config = dict(
    arch='unet',
    train_examples=295000,
    crop_scale_min=1,
    loss='mse',
    norm='groupnorm',
    blocks_per_level=3,
    init='lecun_normal',
    residual_init='none',
    batch_size=128,
)
Rows from block 3 of a small image denoising model, named by matrix and row number. Rows with one number belong to one channel. Each number is 500 + 25 x the weight over its row's rms, rounded and kept within 0 to 999. All counts start at 0. Numbers have three digits each.
After each channel's rows are labels from the 100 images, of 14976, where the channel reaches its highest value: "patch colour" is the nearest of a few named colours to the mean colour under the peak; "peak on" is the class under the peak. Only what is clearly more common there than usual is listed. The data: dashed paths with two dots that lie on the same path or on different ones.
# convs0: first 3x3 conv (model.enc.1.0.convs.0.weight, 128x128x3x3, each kernel summed), inputs 0-127
# convs1: second 3x3 conv (model.enc.1.0.convs.1.weight, 128x128x3x3, transposed, each kernel summed), outputs 0-127

convs0.105:475478524505507490506527474510487473520504496510485542504502465504475537508471560492521521457483472462538487490491513503509427501497496470464485498505474469446443536493517443519530490510522512471510522476508507470468508485508517557517474503515482527502508485473491511490535499513527496496462498461494506471529488545527506487510503491508500520470543512488499539474507475520510533553555
convs1.105:486486499496494498494506564505462499481554507496505459545496470541504527516550490444480495491479513518498549502484510548533483495489496503487498513457533480533501486481513526424516525466474499512496517481497495513475464510481487497490508497515495520490506528514493500519514502472485498508482481519514497469495581499462475516548465474525508491517483458514548469522510487525493455481457
patch colour: grey
peak on: long path

convs0.12:499470504525492476465505520473486492528487496484558487461486499489488457489467476512519502541478460472520537481525480474497484452459503483504442500478481491517500449539485488475495511446516447513501478499488534541500492517500495498501502522578496490511482470543478471484463487523497493489512483536536471473511481487486470512538514481494501531496490492514523517501517439512519530541482
convs1.12:514474493501529495513522492482504493471495500486487475535518524509517506512479498536496503499488503491485478513498478503511452449512487455463493461507496492494467512430536547569454464482481510486500483471476505518479458491499481463460514472479480502487514539485514501481561502489494474503479505451465457498524483479517479484492457466488544483502489535431534497512480512475485482494489
patch colour: white; grey
peak on: dot

convs0.27:505477509541492482485500475504471490520501481480489491457501475499441503527522537487475512500504451490495486496477472489522484447501444457463480483493488485504487514490499446507523511471539466461494501435478479504511456500507511509468479506511495459497470504537465493483493456527490458484455492485501483505497535498548464506460519487466488513481521488478510561471507468505463513508531
convs1.27:472496512450493454558488501519484473520496521492453517498475549498550488476450488493533526470501517491501471448501530522544488482513473520473534480510518499534462490506514520485486544499451529495490518500499523469476512491478513516496519482502511506514514524504498518476511515476471466509484483510459497502501509469442536460498475508517548517504490494498472448535479528477517435491489
patch colour: white; grey
peak on: dot

convs0.3:518513497552509484489522524473482516477505493491516525453530462538453460533537516510492526460490514491533548524491446508488463501510505505487500466510530475522498514525496455509510516513495503502486465512472462472452491504526467531546492483494503480503456522501500516459510494490531540450491490513523532496528506485477503561500488479493485476516474540520505534478467489535474523545511
convs1.3:490461508479492526497508457536480522449480527498495475485487513495513482490493476458487523522488514492507468484494522508525469488478475473493497511484509475479467504461472504430508484473504464472553532484488477445516470486503492466522529469450484494479513442486503547507506469464474459463492467465480478477508468513486481467502479472466515493486494482462518472496518504455488485473466
patch colour: white
peak on: dot

convs0.45:532475491504481510488498509490488472528483554483501487491476523480467550477507521528499468509490485489526475483540470485485550539497516494509514475491506482464513497468513489471496530533500507491537519473478501540489507511545494540478491517469478484455543493514497500545501481503462466452455484459466476480500481511462558476481490539488498519518497477481474511540482455478479544487542
convs1.45:535508531472519520495503464482510523488540458501475492496513507509484480497507489480461484482500466508493507501476498491473490459493494479485495486427527507483504506506500549542459418472495481472509472491526508507468502503500490474504495483484478495480490503475485459482474522437522521522513532528551475513521460485503431516540500461511524488458532488502512518524502545505541516501520
patch colour: grey; white
peak on: short path; dot

convs0.41:484470483545532498509510520469513493478447535477501502480462511496513483520487462513499483474486485539470531494534527485518473435526539490497505507526494474506470522529489510519503490492549514469463465528511518511473522501512478496504502458509519521465448500505484512524522491524525475500522542518533479532548475523523482540467464458509517525487526497505523537466507462506545457492507
convs1.41:501482478495483482507497471511463526525459487512531488492467560444505526494531505483475477493480501502485423531499489508481542524488474497476488480456510474490529528474514487474471484498450534535535465464470467466496458478502491512494473476494487450539514469507513503503492485506472480472504483491521513512471519495481532468495483529507437487499495475513437481516477507502469497498479
patch colour: grey
peak on: short path

convs0.24:514486503413503519519468494505497525493518520499446526511476459521514505458499461481506467477533524495475502493480512518510470466471512475472492488496502479504502447458489480481469504465507503484480488534511471504486467455437482486524490461485519441483490496499475464498466499477492489524511508477507553480473499509483468494529532474522497508483460523494526444485491542484475495519486
convs1.24:493478476530510514472518492502509463514525485445465490493526493512431475499541476552477503483494520497465490546498523479479478448509490516496495515491529476511472507453465509507508472446495445475490487502492491502515469494471488490499550518514486509489503481517477504508518526531531465523501449478458446480507480484499492507479483449495487501451517473461480486495504459477521458521493
patch colour: grey
peak on: long path; short path

convs0.56:538536462474510484462480527439472524493478502469485505458455477505495503507505482515532492506507502504492498508495521503499525488517489508476439460505489496509482458453489511460515494524519489510534502481454468533484504446477470462484468490481536426479540493500495506511442476468520539512505493482444494506510467535470492506506507478518488525512466484501504482527502468494506472505471
convs1.56:472497541506472520531512509517516491519480477507554523500467520473500554520518528502493510490482514505484492484477472459481514518523526506554507502495534523448473530524507475527493492529513500466529469468524488565476490482522478529513530487538442491490512501485465481468497512514500507484529528547509527519497495522529506512472466471485459502487503503538498535505455515560465520501464
patch colour: grey
peak on: short path

convs0.53:503516508493521474535548485508536506481491457497458534493496507507509473545509488529534464512488518546504520505452526480508479471519509504518480520462496510465473516460460505490491492534479500458536512513524512520486493472543545508492479515507541529492451497455486469493539520499483480482481470483506524495527506486508526527525509544506494492408523543494493492501505449520506497508524
convs1.53:497481495469447526531493487480486483509514495531529479467498488504463524521499494502464547524486461519487473506531501523496471494515502523439553537508517453519503486536504483444523565457539512517468475526467485489475485492440489523511485454488481459522545448523509494515497537496498472483495509523521487484489499512488492465499507490513494473518481493518525501525532504507491481482542
patch colour: white
peak on: dot

convs0.20:474496498469487495475500505512459458515511521509509463529490502462500507498483537485474505486495473474525440459504482503514492483491460502465530493514446451476483543498507483508526499471477521505523511435462511482479469503477544534482460475537474491525512462522500501493537485540466478484454498493518478515546499521533476462480508481532518497479558505518502525497512531530491511515527
convs1.20:523489507530469489530488511504437505502515492486499501499473486519491519502484448450523481505470504491488492530509508486501487521511480516518474524500501500495524457499483525475485511517447479496480526439511475509532469492534470437517491519541532515519511503474489516479499489492456501510490473503473511471468521425450528543491435516496472478500448504500492485521511484453482507478466
patch colour: grey
peak on: long path

convs0.90:540465519488507487519503497465484500472478495513496537506488467482447477488502448498530479509519484514510486479525477513531460467535493484514483547521535505482464482486520482459483501503531494449477473532481454466489483497489478453508476450502493547519474486478508516466494513462498485474502501497525497486548499494479503499556527517555470479467498510533519467486553498530517530510494
convs1.90:437463484495508469487512485446497505534485510480495482467503508501503514506544492465501504491483484513460476556510521501461507502478498470486514478494476452506502501536466504475514534462479456508569498486534500490533496514524502519507517465508487453496527464523480480465515517494483489421492501485531488481483460525477504515446493489477497491465494459484499522474484479469486490466469
patch colour: grey
peak on: short path

convs0.31:478498509506470476466498522490475493536501492499458519520462521459514449498478478504517463486523503481451489503508492523497459485493455455495466497495467485484493468501522500472499496510523474440508502490500493481532483508487506488525458487501495492501469448471478489478510508515456494433490425466510494496527498457492493519507534492494498516448496523540520485452544494520524513546486
convs1.31:503494472509515501529500523489486489526520453477494492500511447516420528535532507511460521472494445475523488513476501504500492465537530493490531519506454507484531507434489512519467517490484489504480523486501473533475494484504474530476537492526501515505522515507526499496479467512501491537486535479511491490467494540513495515475512506501519487523519488534511481439484422487443478500525
patch colour: grey
peak on: short path; long path

convs0.46:490507517524508532498532513493499465479493486505528493498531520502442489476513508516490436484472494462471503502535479460517503509488522478506484491486502452458481496482486501532506514523523435497495488526491476494482483456514456503516559505535474509466479519515454458511510519454486539472463496464494502491516485476480530511507506495498457447542498500506558507524507464479544518500515
convs1.46:526460475481530467470516500505475496520536496539497468516501504484490515539513460492442497516478550515509514532517491501480503454506500482496535458461514490507527517471508504522464464455469489502526487421495509488501465532482502493471494470502505517506496526509472480499505487523491497512466512535495490485509497494512447484494455483515530528434520470472497474491440492547488507477469
patch colour: grey
peak on: short path

convs0.92:518475475493453488508523485440465532474437530483530460504541529505499477484511457473485542538458482519518517507517504524504462513512461501487454502524518467493497510511481479464450481513512538493468478501464523520503480512521490507531547485509482497498495512481510511491506496515444503466496526520517490494504461496466494509480464468481537503519469542513540494517535533512500522489541
convs1.92:492457474524525459512510537519526481483546497501471516432469505490485493494480497515484486483472515454468518497485472473506490452495505478503484527474503496526502492486493508537531461491432489476482480525496503515485498474444482519518487503487511513494514487525485489506505505486508470524459472493493467443522493488501506491483453497537524523469538467459473495474444428513495467510502
patch colour: white
peak on: dot

convs0.63:472490506509497487476507490472483471504493464484473491470476490489477486474481495463495519472473463470514494466492475472487489527506487544472487461447493476483519488464472466445511488539486468507496455469524482491437440506539500514493500493505504514502474454478468485477498502495492488481469483495466496475473461484499535467517514449459489514467486521463478510479513461512485514547543
convs1.63:490458486531513491496530505491472499505512516531466463508497490516496499540537481507502532501482510510493517535491517491507484432481497470499486512533493505497470475474529551545476509435492520498563497513498488511554473513496514457497500462503501518459525533506502487539509492537480473517454498461484448508528500521510447487527497481512558522465514483462541502505488493462502514510496
patch colour: white
peak on: dot